From a checkpoint of a small multi-label image tagger: batches of 512, trained on renderings of 100 made-up gadgets, each built of a few solids, in any pose.
Rows from expert 0 of block 2, named by matrix and row number. Rows with one number belong to one neuron. Each number is 128 + 32 x the weight over its row's rms, rounded and kept within 0 to 255. All counts start at 0. Numbers have three digits each. After the name is the row's rms in percent of the matrix's.
# up: expert up (model.blocks.2.mlp.up, 8x128x256), inputs 86-128
# down: expert down (model.blocks.2.mlp.down, 8x256x128, transposed), outputs 86-128
up.0 099:069088113132139165183157135139146057078132157179089122116128109068102092118096087085114129089129113152150136153114123180161073115
down.0 098:174158186106113175125075080156118136099148129127144170151145091153123143154145150145150094143117172139093125092126139107084123189
up.1 094:074110072142174158111163160153124131146118137103199185184080105130165162099129093094117122163110161087137126189113118137152049078
down.1 100:141196161117115130175112144144161119129101120110160092088142103145143093153168146151138135153144131126150183176155138172148105159
up.2 102:155120099119168131126150147144104139134080088174148133109151079086103094121140144101179131167144116145130076144113139174116091142
down.2 100:134081107159109169156121132124145161067094149046050165113130152134121165076118163082094124152142172137133133156147128135138128120
up.3 096:153083110123132113122038111112141095112125088125148093130103191147123179091122085141094075099124140193107190104185093086140106090
down.3 098:103103150129144133113196130193114088124099098182080122150214107133118140123093142165150126104138116150125166120113099131162155144
up.4 107:108111127124122102158149116135132157145148168159109113103101136152126117126098104116104155180079181115154156083127100111119077103
down.4 107:099128134116101127146142180107138129136129092160043170094100150153135128112128086125118155136097119109137106100153107184113109110
up.5 098:108127129055132137154069103064124139172078165132119151135148211114173068115146121129115120132126100140101151085134124107158104088
down.5 100:143081122115145158128181116065109115162117163161095145144108142118127097131131161145096141182103145107141050113148132220145125164
up.6 111:141118047089164101120157134155130129138112105067108151072153145103130096158137103033107114124153132148089078145142154121144151125
down.6 106:055110105168171089100168140128132119149090037085112107106087091055126115100096171095163132144125137186111110149147124081151171114
up.7 100:149176126144135080098117221155127102075120128132136164112130100052073156174207157086104088137120185133220100096130186071172130140
down.7 096:114121160099094077166090145087159197117127124138125117130084192089089141190122152115117095108104144112133097110173100079117132084
up.8 096:096116141109163109076103125096082123141132157147155072096114123116171149152132100127169134112120119112167073144127134100110143157
down.8 091:156173144090123110159172122163107187147196145137112130177137131129127118112078146107142115123156110122167181109124139121153185122
up.9 100:075102095120134206192148084093106146125080051116116123126111148139136112100127102069066105059092150145154130058136125125109150137
down.9 097:125189132128171147088142170145121157142162151100168158104090111099139084140116135130178104157108145093085149122068151162133166169
up.10 095:078161110109183133122100183151107087122165139131122152111144102208126138079131112090142169134115112107173057123193135085162075157
down.10 094:068142106179080167154081151073114189105058142138173097087115150083170145175152143126121091144117084132159136089132147108192140196
up.11 103:102112135171130155090168106159130207149086107169084119079110124146184100121082119126130097170158141106134129112114121131118114128
down.11 109:120122132072146089146105182088095121095114097124129062052122156098114097132137112136141105162141115128106086071093166121097159106
up.12 107:091112172103088096213108237136090174100141153111161111094052111094165077188092115080120106096146104118156181132082081181124054124
down.12 108:168171085172141106156121150090126147110150163114149123087126177144094122130143169146114102113141065102167118081228065113100091125
up.13 108:090114088141150070134171145140138167125148180171168133145149125170125114151006114166131123139149102091119114170144138138139107139
down.13 108:157102082098183174127120105057144177107142113126117113152139143068136067117108127122130157101102156159131128170156088161116169129
up.14 096:171098117141126161096104110135103118144128101161130100088126135083066078118194151121147128113145129159081118155194110104104164156
down.14 100:091109111141179096171126113133164148077130089102155170125110204153115071155117095140128115127137194145188101103141131162069176119
up.15 113:108180094103131157069109120113088170137133151168106135186124116105122136139167130127075145134077116098059123158116104182109157139
down.15 112:102158064127101169097148163145148132115153117128130000085092141139116064153102123192099120142155130117104098161183127188152153154
up.16 097:160097101099175149107107075132124125140131084127153106185157108136089153103136101197162087099119085109091074137142110107140141124
down.16 092:154117089135142101140104147145150108075166113066093147102111117115111124112103160134114147122138141118158141087108169116086115061
up.17 099:116152133157111080139094124110162165100126157115103120159141135092116048161182154152104111098097112098128104166076153114110079109
down.17 103:096119147126137189143207116109116159129162132129130140133108079140201167155120160081123116190148168136139170189204140175104090116
up.18 100:130099099112144142144135118091137138233109132102174154103214142139128135124119127157088128127105142172082168099077154140214175134
down.18 097:224087184129152100149161091171197097133160167143122094135156172101091104123199080170144089069114109110162149097087136134147137110
up.19 105:107153071101132138122196076116069126110115063073092176139099157115112137124137073130095163152142140097156098108124101208171137095
down.19 101:148112188109147146168132192161154138123104174145219108195094126178178065141142123139115133152133080131142101136095106210117146148
up.20 097:120109118113107131156156111142163117087133111101169120121108177157142130143116086131143144104119161171128120130160106133110197166
down.20 104:142105156123169151139193105171135145211108129092062162086146152130130157136137104124083130134081118123119106129111118159100121099
up.21 095:167167123070172157063130077150120054041132126091123179124169089129086185123158112117144079134129114154089120076141128158091094115
down.21 098:087157079178149096081125102096154150101179082099131070133089138161146129173120126164091100133106100110149140128130136110124096124
up.22 097:080089072160114142163133102191118171152153130135106152105117146103208118096159095076105145122102117113183144086125146111164169174
down.22 093:147177111153132157172130155139079205179113158143157158055114099143127084149122174104149136144182121132110168100154107124193157111
up.23 106:087144074158177108088086098172137063108126136097113119061107161177125146144090097123109127097082154077157115102074153136120143072
down.23 111:117168101094111119089140139105115164107206153119133119133074084144184137137129060117146123113125109175118129146135147166084075057
up.24 099:079140164145157119129145159154119114116158108105099133155154079134168077136107207104125146172160156130172173159123089126110098124
down.24 098:185117151226115113103127191097098141126085128121130150149116093147163099102092057124145105181085173138095169089091150165099178089
up.25 112:102120144172134108122128147093113142155110158126101162053140063114127088126089189099150150112139140112145109114185126155147131080
down.25 118:054061143156160130159062150140112123106084159090142127155155085026197163142117124118110127155104144117137155094190141125083113096
up.26 103:133138113070133130161122126105098116109161152128149089144113106159149102121153150178114123097134123139134149166144062113164090168
down.26 112:175142165125098117138118115091085120145143150106107106185135135139113125119098158100190141144156157122157165065090132109153179158
up.27 104:176123115103099159149123129097105081128137098130170155094122093143135145122147168211152149122196153144099139104117120104120126152
down.27 107:111094082150088121182119107200071099116126169062135154156151106139129096181191119185133163139182112131154176121131095156160099101
up.28 089:137131121152137118155130150080130220113097134135158072129071131151136168133077131139154111151166107122123103129155140159130156151
down.28 090:081078113080137152117090119075086147090152103078144141124094183112140128120096103162177125087111156120134134121178134113158128151
up.29 104:133133150163128140120086064173118106142153167187133106138066153103109116141139092099131137104124129117144150117088074126100074147
down.29 110:140114124110120124146102171165145160085156140115070099126129134181135148143160115103182091142124118156159193059192086119106075164
up.30 102:098134142162188111158159125116136127142140094112119088140131119183142149086182112155154181080136151152114145230166139125143133086
down.30 099:049137164125158142149150136129116093121128131157105116166062093138131174147169149100157132171185141092112107080125129117168069099
up.31 101:126151129114153164099176102179132161126118102091118115236145157110127187205146148047170092094052126084198155182110094062158150097
down.31 093:111133124069125092147101147142155062104116109108100106099126118227055094147123151165113135134119128132127092163125140098170066100
up.32 106:088076108136147092163165121086129146126131115182076104136082159102112172121109105121102063080139115037064135138126121194136100082
down.32 095:139124085148140150117110114089101163126137176056116162148149059140099114107076126122086120101143079089068146088159097169130152152
up.33 095:154103175095127137181117075111135072146061126167167122135101092139072153143129137146123145072053102123137087065192150033108157101
down.33 102:060120158142153166139106127128140148137119148139111166139134127128128143161050117103108125177154099141176131104133117175099077135
up.34 101:149142122121139150184113091096155133122158119136115122182124134188135163120105104175145099134174083131137099181093153073102068100
down.34 106:135117116176217163136079136092099128173154102159178074126138109100148135122142097107096160119109195149090203129181109169131176148
up.35 103:197178131147125090168153122176114073139121124084107086076198118147116138105119143133152119114165157165174136104121119141156147128
down.35 100:103182116076084121122027100124137156152173137155124170132142143108109188132099141122108131061129120117133096124083152129131162062
up.36 103:109146148160113127090121060137138122136061101129162152083173055187121112103155144070165171155113135131116126136104177095201164086
down.36 101:146128145148181133101125154166139185107113099156095086070135090131121082126138142093135154171160098085142158080165178195079106122
up.37 103:127090128154114222087149170116147159077073136092102122123121191099116055206181111158171130120121170093186134154116192166119142108
down.37 104:122143127161155187130081073121128136075104172143138200130187135085128177163126130178135110148092142095146118131130064185169153166
up.38 108:128120109122138161104136088082109136094166152110103136089148171113096094142089173138133076153146142093142143132183134021086121151
down.38 110:119095128160139093129088131093157175146094086106146118143087082097093095156139171091105127153098070118101152079138148136163174128
up.39 095:139113068120129142146099174124140094136145158113090131148128116197121121182104162122130196159145087141126156140168093213100173064
down.39 099:135080099088117100176093122141110113122142119156136163123050100132145128164069093136164071071186115164124158115088107140140108117
up.40 099:106132115135106131177112092110093176133146109139131128178180202160114140087137158098127161105171092094144141165158178154100024118
down.40 099:190145107114072125087090155158132155122134169153160134190136063143126205120136164130145124122136139139136164090137167076198152167
up.41 104:110169124095113162174173105139159120105064148158156116079102182117188120098170062117110117107151122112120048170117132120080131116
down.41 096:145148100123126183078179139182152146165146105125139177128078189124141109144161156091168140165203082179207134114133118115172106111
up.42 070:126159154093120149175134117110145122117097170150170126129117130122108105086170091192082120107124123151094147056124076164142096123
down.42 062:182072142141119220064101176113105113144114116148159096090197132135135122173149171064175151167109159142101158159152141154084157089
up.43 105:106084096133181125153145140155152125136142099143168110105088099094103106095115112153098099094095157170177126152121102228179088161
down.43 101:143068116105119179097099139149110124139141156137145100129147170176145179147132122118173083138129146115152064135101122075141184086
up.44 098:124072133095118065126145132166148171191102127139138142119119182094151119134094104120150125097082101084133130078154079117061120112
down.44 099:168125126078089056132135101109096120085194160103136142105169099134089161128110143075141100134181118149130141103145153102109095131
up.45 101:116095100096173099161142052164131133126091101163085144162136134155106139117111141156197103150040183142078089132082137154092092088
down.45 099:171077083107196167101156189158159088100091153135129137079113120137123123136089164117147141162056084168173136146097141124128139108
up.46 102:141147152111149096089134137093150161170122101126191157204083128152123112139144175156150177115138067149145083150138163099125150144
down.46 101:109095172081174204154237142140146117208081117140158142098145136101169146154081135145134105125131142101150096085144161125129066158
up.47 087:115108144182097136118225153157163125124137093115189122101128146135140074157115096132217094173083198136106156122118199149111168134
down.47 096:094126105140104121200122130166064045130074132152123097098078113151093124136087117125101125117130089163116116192131114108104080091
up.48 109:093092148133123112115119155165168131127140132162098127070115048188137081178151126090108075151125127123152123099125155154153122178
down.48 100:086109160070157166079089122132115127127113128091072075126151091095091131073119131156111115095117128124105145128111113052172080116
up.49 100:155132142130114167132126159121129168167137157129162091124080147151119147119112078102131102115120127117125059131158097174105117087
down.49 107:092148082126086102121163168118161182087117077145134067153169081190136112140123201092132124184187165176145126126100131151152167109
up.50 097:135102118105121077189099046174152156153185098153143103134114169162202112132107167157154116153136129164153154127109106066118061121
down.50 104:128125146071139173115187159104146154162136091224118141114083116170111143118144046137130108148107147149135096080153073162142096123
up.51 104:104176182155099166132145100089100080158138160117120104129142136140155135069119145111084140121075151044100123094163127034132147168
down.51 097:076209123160149073173090203182155161123117162135131158111105101163147139174113189106142146148101162146150138125108135144124161163
up.52 105:161152105099079168088135148158053137114180156143129085145167149141068152154160071110089139129109179161131142109081136128130103128
down.52 101:111103181184076080160073135073160134154160150141182153159152134076110154113074139155104127058145169127118151133130098109144108136
up.53 099:113112170144126112150197126125088094126116212126141115110122129079129169112124127123124123113140139090110078089109123129234092157
down.53 091:129121096145191104135150146133166183113158149161120159142177152169110146062129196202149134092139139140166117173110127132183138105
up.54 096:157159155084152162100125066127148099158123130145131122067038089127170137099139145080142132176098106156132127090147188155113091155
down.54 093:068127097096091107118169109154093146089132113199103144167088193177100132099104052132158152146113131137149134130137099128133140176
up.55 095:107103150136118124151143089151093094125115146099065156130098170080093174141112177189118102120197125100153157169116105129149077114
down.55 100:168147180143086108160120136167152152124135112107112106098155095152144132119126103125107121102133160108120079176106082196098163138
up.56 094:147129081113094106156148071133170184083109169119148099097148148077109045103155115092115145125111158132138147092090117089110151183
down.56 096:135169144146133135092172148145118128124140119124076086144113167172155131122172170123067116128115167117095099146140129136053165102
up.57 088:146076149128164115120119157083135158150123147169098100052148117164155125103087077140112178179143151143111088146027171075106126077
down.57 091:137109112170143142130048122131159125157177128110123128103081118089135127154169104103041089135160104143145104148122121125139117141
up.58 090:131149030102150130083104090163134136190145133123195123105091184141126179199104126090147141142105117125105136092148088121137099149
down.58 096:114148151151128103126104160196099110135144087040119092134137131108136043135115119100141095174111107104126127106073169164193202101
up.59 099:078114118140092089057165140138156149116128161129061094109164161128107075111159202151146158114100129093128135122106133238105130083
down.59 101:117136137144129203148138097193174112108081107176205159198132096160113174156120096097141185098121126111124130179098121115104128106
up.60 093:112169149186132157138089201116105133104115131149139108120128156121141089182123121125108143132144078135130108107042163168111128135
down.60 082:139188117128134091155107132110112093170134122180125186147129085124076171108123145096118099133174129130119087145127109125135101125
up.61 103:123087081172120156132155156012135181150080150118073095143107158138129110148066093129100170171201150129115155109149105125140159111
down.61 101:085113129157140075189087176166175115132079087105064090094107119065182122083129123111081110109087093131104125136126161106141072095
up.62 102:098168116120176174130109141128101090093137129131132141084105092130160140141153178100118154117093156108103103103162147147116200118
down.62 109:138049175155169188164143158163105090130087138126130100143152144101181101089178077113083133082184157105146109173208120167142086181
up.63 103:190117094081066109091099128144117136101126137074070143095156131131120120182124052181092141143054129127150187130112115185146094127
down.63 100:154092120115092064149117111148127088132153196054161084133157147107180163106113084126120139104080172166111123209120147089131113125
up.64 099:076091166208049128135141109129093131081130129133113069106180145143184126103096084122087120118150156137139183177162126160132106087
down.64 102:133093114128159125077143093209146129141105125111107122149210108202125180090168035187119118103123133147077106116154118088147076133
up.65 097:133097144116112072213103083126163096135129118072194112163150157095106113187140122157119087098128117132070149097125187105194066130
down.65 100:163155203097129145114165151153130116161110152195090115154172153142104140087146074128169129079123136115110119132182106128187130159
up.66 090:095076137116110091162096149140091115146128101184187134134137151077115117134093155135132133167158113128133080142175108102123159105
down.66 099:165113082160088145099152096134037108154121157132052006138150136170132155061154186088117141103139091114149101123146108146191107140
up.67 100:091135076176154161111219133168126193093180101137123123169128157080177107110108102141109173144086107103156144166093137166177151148
down.67 094:143167105166142064152081132117115143102134096135155147147101086141151143114125177116137137097114083078135087167090117136112150087
up.68 104:161137110182111080145077099120111131093145103093180133107122155104170165106147168172149111111156123198178180119132046162114130084
down.68 120:122153132181092159127147082125137166140200116125133178175172202118123078128130101225118119125186162134136159157204148120137082164
up.69 098:112091126152153058134078160152119123123137097195157129129143139149150086112168112198092149102109134145118123108125095120127123133
down.69 107:145111122164145214134125104127172050103133064090085124159146134133112114136080125115091168155166109157187096126188142145170162138
up.70 102:148155122171212049089095179194138121126084150211117079052137175097131153111120183132078152139187107105118099085128127126148089126
down.70 104:131099101113120213172179132137165154159073142157154155134154108084116117146163097128119125129144123172124128088178161131179123112
up.71 105:121066083117051093179119086135104140138109105086173132105130124157133110114132164118082162129156128137148171142110122070161083129
down.71 099:159055117117122203157082158174149118096088113174128114105159058125088164108151147130104160173126189124108109146117086163145132160
up.72 099:155120102125136168109137120174155151121109174148118143185064143158180168113122109104129145172137139100128161098105128121101070093
down.72 099:159188185136153100157121150119070136130137171134172153113111126066151142098171117082137143150112086193131188145123134110115144118
up.73 104:200150135143139127164133158125180121088186092180126108073138094121135094164180148151105115085164155143202132076142169139237153175
down.73 103:125131099130098202140108099082081132126151166130139118101093099125129196149140077028130132129106074097110137199089156116128152106
up.74 093:136092105116160102072113112115148099109097103095148115094157158116117135098111117133132209134053119145123096115144133098070106088
down.74 099:105121176175147108168134101097137159172111185165079156102115114060117098194145169138123124079116127083157114162133128131103162110
up.75 099:116134106100098109126150131152146193129107051150061091121141107158105070094103113101078169118149099085132108146098087108109072133
down.75 100:108194172149131153177158118132159130139196105149097122163095099087188168114143091073115090118151157129111023128155080129126086108
up.76 102:158122106118120092102159151118088147103103160140116129050116154145152094133094062132123144095102121107160067091137130063187131155
down.76 096:089145056073129147072112183114075072101123117121127147097190124077095129119122117123149165140132137206119169131095157092111157129
up.77 100:139134081136124151099063139098095110087161119089134058156126136108156059091143125126085155124121181169153114113121163111203160121
down.77 100:150111122096124174126099163132144114141113136182070058150112176135146098068151131166145079190143104171109148150097182096123113110
up.78 108:145123148076146137096137082142142080088090105117160173110166167176086182100176103184186105102089112066080031120084139052172093075
down.78 113:061117157112108069173134117137179083142150148139125154150130127086126137137148112112127121108176136125126152063185095106120079112
up.79 105:102129125131144150135135085127172146145131146128137108111155171180084120145171150164152156165160176140126122171091155158120126148
down.79 099:134147149125098119144162107107117104121135160132065169123128131150131124123170134157175160098111104130142094189112088171110100106
up.80 097:084112087129080120108181133143090075100096075107128136117144123130090157152147083139130119143146129127138116144103135097154159123
down.80 103:103171099136083143111177082129131129118162155104167152188155153139178090122089088158173138197135133181125145120071169138152116122
up.81 104:157098169141152127062136105150153183151120097201105054178126130112047103081132164103130120139105123134135151089097143112102106121
down.81 106:114127147171072162170088147146147120177132155129150108117120167101154135150091122111141081149128107063127237136119150146156082124
up.82 105:145120137130162150161118074148118112162076145129106117147132149156205099080157140186081121157091063091144122116140107088128083147
down.82 102:128116146180097127113184128131059148128125142167038163117168137084123128139096218137156147136128146140118158126149182161138123132
up.83 103:145139119155140156105171087144125141105136097122177110144126147088173077078127153168078090148128162138170099144173075129106137168
down.83 109:084207110180127066100095109124144171066146080125114117156112100239124155121130111082151143131130118177115080156130157111157096137
up.84 095:108085165147134121132098115156114129146123077105145082102143169092159145193172118159180097086145132182152097121081099100157131125
down.84 098:122122034087075092104090127162164114140132087123152143122104148113171080151135110114119109153153164071147115162162134165112126131
up.85 105:193133094143164174132057096127103113138130151162141136160110167174092107128066172180119152132150105146066143111119126110162085159
down.85 117:110130130110150118143143131117088125156137133123089076073167116179179094139128161143124150146162144152127120084142063142144125139
up.86 094:108127169122130136101101147177114095125151162120109154167164190050086168121157126090142063160092166139201191151112136189176154108
down.86 094:162158181146145118183155104131086128121044162138104098173080126144109092105122082121184090126189150103136160102117135092164118134
up.87 093:039132118130114137126124092126101078120132119121086181048070113104138162104148101100123147089128143095120185086030135075137149163
down.87 092:090126131059096160106203169131071146147128158144175138131148163143137137132110122130142091160153160142092083119055183101169128133
up.88 100:199093069106110154148100144144118148168095072094144082176116119192119158161149083209137159120090103124152173161109153155188158073
down.88 105:121140117153109153141125151102053168142142142110111097169153112152144110116092168110129136091104125129113113157117107152137112139
up.89 091:136108107170115152095134121129133124154095127160134104012145162149168109104069135134145139089067053137131125097156131117056033115
down.89 082:153092075135142104173119159167148108100164123154138103111144104091114170158114143079097140144155143152148135109161137142151097187
up.90 105:124122097092132143147141104163152118090149158071106117134122116060099106167067131071121156139142073134114135124065138147168125089
down.90 110:203134175144110102158111155121108174131103170152135087140128107093155143171094110081142099163082165084149122038076117136061137083
up.91 104:160169160110101073108153094203101061120112143129165140118059123120099164126124140109124092173122130121106124113097119098073097126
down.91 103:177152175111124164127177151191133164125205168084112159161134141077100112066108070175124126107139115115121113166111136121090136122
up.92 096:158115136144085128076182131130152209161080129096093084169119078110137134113068126179121134135113100097128058114085155080105128118
down.92 104:146089132106121111116152131144137115155113103171146128132155058172103125113141121075116086145100108126177165122145157118086121147
up.93 106:094070160180142145097138188112113124077101154160113149089090132110083111123099159118093111131144166144160088120108136152115131099
down.93 118:096101137147130103142028118135141108141128104105116092153128132103114142089107160122089127091136097212124145070164149084111153074
up.94 092:113174085133114106047096102136135126139118098097051171135167091098112160107152158079184166113086160119193159116133121167124122101
down.94 096:157125164122060162119153135172139093188165135126174128139107145219136161150083116129116109149173140099136175106069110111095065124
up.95 094:107185115129180112134094133150091088137199126153093126104088120165158113105095148121131151172082132148123080126117114151082136154
down.95 088:147118126160114146109068029157120090112123162095148146124131127122195117155077121123124130135051088176110179070119123171075183079
up.96 098:091093121115097130159144158157110131110120108128112092184193150126102172174140102139161126122108188139115067170109182098080159138
down.96 097:126176088115157121120186083206158109097123059159133185111114104108101109105164162123097202114144176178113166104127183132125146140
up.97 102:118094090123178128182096119153135105186138143167153159125086202188140105147109120088151143084133022143163091124116122145058080079
down.97 106:133112130072148126102191077122143091198134083174134111135089118189094159166066144162123114118151123134110168136124115176105119135
up.98 109:217218166138144149097085124120120112111077143174169088079098083136119138129165103101125126161139139150116104094072155114126102067
down.98 102:113159109133129144104093180202191089109086139174085153134105145132153157114099129085098156163142118138103170137134121142147092177
up.99 098:111078134081131155160108173092141142182156064105119147124120069143205129098129077071096123154126176124143127108090163141162107131
down.99 095:121147115127145142130090137125139139122169073182132111115115151112114100134159094089131158147170112209127141125130159179078149144
up.100 110:166103096168116077174144079161130080091095152080201098121106103155108155116050144206130051130140112132160101107126147093067180124
down.100 098:130127180185115080200116089128118056134157103118123173098149121103155158096099095177108106139133117156143137140158131105134090148
up.101 101:181125066138133106071112129182158149129116169112140142088131167150141090150119169131149107078123071149104120084118069109151150096
down.101 101:114133096157119114195126140117124165077160152159138098154125152144132147170106160176186123125137140119173088120140156147117104116
up.102 105:135161152141079104155057146125108166129098101178089131093160041117150137196100115113138118151192134124128144134100088206187156172
down.102 100:159175065098137105151169138123085108059104128043140152158191150101133146165200081042121144145114081118140076118096156174122125072
up.103 101:077112115164120085134136121145074105117132106138130094114084159172104055162081109098140175159132093106090166112087099163185099110
down.103 097:150112161132096156113066105138101062101122211125096126115113097126135088129137095161114123138107086121148096131141099112170105153
up.104 094:137137151140161094108083104153121120132118153063097143089166133121125125110178085119136116118053163197162073140123145138148131158
down.104 097:098107154145084125130165116168144069121135140106135181149059131091173072162115157107124136095126122102139155161115106075071104134
up.105 102:156124133101086145129145096021115148138114137136076171128149140154080124179173083096107178071188133129078154094104139123121146144
down.105 103:117107071155095226118161126120092120125146140099109114108146108070147087155145100126110097107132128159118113164111092213104154105
up.106 105:165124115110140200136047080136116185121081147161111104141084140157144082073058141078114172174141136115114211130180093176152113115
down.106 100:172092074091159145098111157123124111163152159131106028191130134093123132101079143098130135164132139052103083178165152153128152127
up.107 105:097135110053092155081132124120142150134154185117125171098122114119087147118155074094153157080142128143100139120041087139182171101
down.107 104:050043042140097156139160158120100128148118140151121138135140120101140108109153102150146161140127138157129105181094124104117118127
up.108 099:129077173127134126155145128138080130134126094135172115069068112079109164053081133038110138131071148124055099076101125125162138146
down.108 095:101135048191088130062086133059098148118118032057081137138169165189126092137125085095161150167139124181127165119128107147074159114
up.109 103:116129119137139132069134085102149086104132131141135174115148175147121171145116155126122169097092152145127116155111149119092112116
down.109 101:143145123073083131136125146122146102101138100116145188149145117169097138095170136102098181143117157131111129170101177073100151117
up.110 095:156055189139081183133131157103079097120124139173082069134155137155110146161043172130147125151079115135112110142115121159125113114
down.110 089:155074079060103106115092116139146143137166110162124145165089142139121155168176136123122150051155108183148185152115129113130064093
up.111 102:126162082111109086096100113128148189112124104042139155087122108102086060094160100134057180157147136132133110082113138093122147127
down.111 098:152140148156143083108109162106124141103080090068150146118169081167137115137093147136149155163125094142121151116080167176163117163
up.112 095:159071123074123153154141110107155155105101110095158110096108112134103119149141182053130164130192097154148084093181099121126091163
down.112 088:066134105102111155176108161134112119173084131098175160135087117129173084138112109087222099123103115127128118121145184129138156142
up.113 096:152143153115110141104141048171149047128152102097119131126112135163113174113144117220154158109164159137149148110079140098141132083
down.113 096:172141228144110136132135058129107108092140160134093158184185128182128202165123133165108103115174158155113090130087140089140141123
up.114 101:179149124068120140168167169160138141166182129059162131134155190168115112139144156171098044174082120146133124183106086087178141195
down.114 099:156167165152132123130163132176125151163148113069112171175183118098115107183130155144104138104086150095192056138135136122143148094
up.115 100:084120077109112152070076138146125204097130118130128113133140110151118109143174118133113201143119081150178148134118101122112177076
down.115 100:131113107107124250141171119144143111125125095114116139088138112096121085077109140170142126153138133173132188084115154106109149085
up.116 110:129065121136121129180160155170110068200090127059105152084150114172126142145142079137137084122110076126143161136184141182141132141
down.116 104:120136176133178092112156095118125128097117103153099135101098142096140097083109171067140139091074165154113108122087061073100103089
up.117 096:104122101159151103153111137152114102188129123092160210130212141155071106066142123155159099100107130138112145152153107074084133154
down.117 092:153130081104110185117096141149113065123146125130090117110155116116114181114115117171132182115187147117084170092142163136166106162
up.118 098:135175091129183143141198131213096137052152123190103110189098122139126105175140185084108122130048107122089149106148144114092168145
down.118 096:161159117151116146131105135090115164094165166185098140099096067142133135190122105086104124123087188119115165155143080119094127185
up.119 091:176125138096142176128078122166094118108140084117106175121133135142098143122107116055136174098117117126143127131158155090112119121
down.119 090:103180094099093064121123110138168124078128134088127162158117214130134124170124111144116137126182143186126086200119126106129084157
up.120 098:117100150104135154134137109154109119129171139135078168136107157166133132108162113106065158108102125138092119196119118082133132140
down.120 101:127134099071067163080170120127098139158141167194121139110180138149088136151159096188140141108131151103105144108053120113107140104
up.121 061:102167178120093097062110119093085107123147110083122143176159111128124130131130164039129148147158102126127061092184131145136081097
down.121 055:096198151087159166113099095125177120151107110145118079139165071069163130154161124156133117102118096178095180169151205112127144179
up.122 093:134136060198102142082064120093136113144129108189125112109144122119120053125096185115120150197166129111137169142163098143130117125
down.122 092:136145136150108094132174119157105158109132107087099165113123119132148164127140122046075069133098081106094115136115158136137075156
up.123 099:171114169105074128141138130112179126096126107109176147090155120133086066113143143164157116136176141078179136161166045107132131171
down.123 099:110122100118077146134006165124133165109062082077179110123105168147109164136124171130139144142139137126101148155132096101183148143
up.124 120:071162068161091163105151147121101110095168169124098120145104153146117127189176132090116129120134170124150151133083146164139146143
down.124 113:049132083118126106114215124124150125151185130155134134208101196115171120113144109192096151148147130102093076184075163113143155120
up.125 098:133118144181125197174118176094162145122091119088192222144148114077109138113124082109157078059180139110098109102182156122130144116
down.125 100:138118123155137123091163115099100159143150114151123113091171171144162086110195145170143155159167138142164143127149115094090164086
up.126 098:139091053143137111128099087117151194069186088129100109117157144055145127135152165120087105113166185147082165085110195159171148180
down.126 091:107168148130135112165162128169079144143168167072097121137135075136120092080131117101218108153149101110143062143156091160150137132
up.127 104:132157106154132135099086170074061178121159120085172157133187135155113098123126164148088126150145086150105081146204135188057167151
down.127 107:132122085176115144145098126168139131132107143120083162189127095129141162055132169117140089144070122144100087182105115138123114146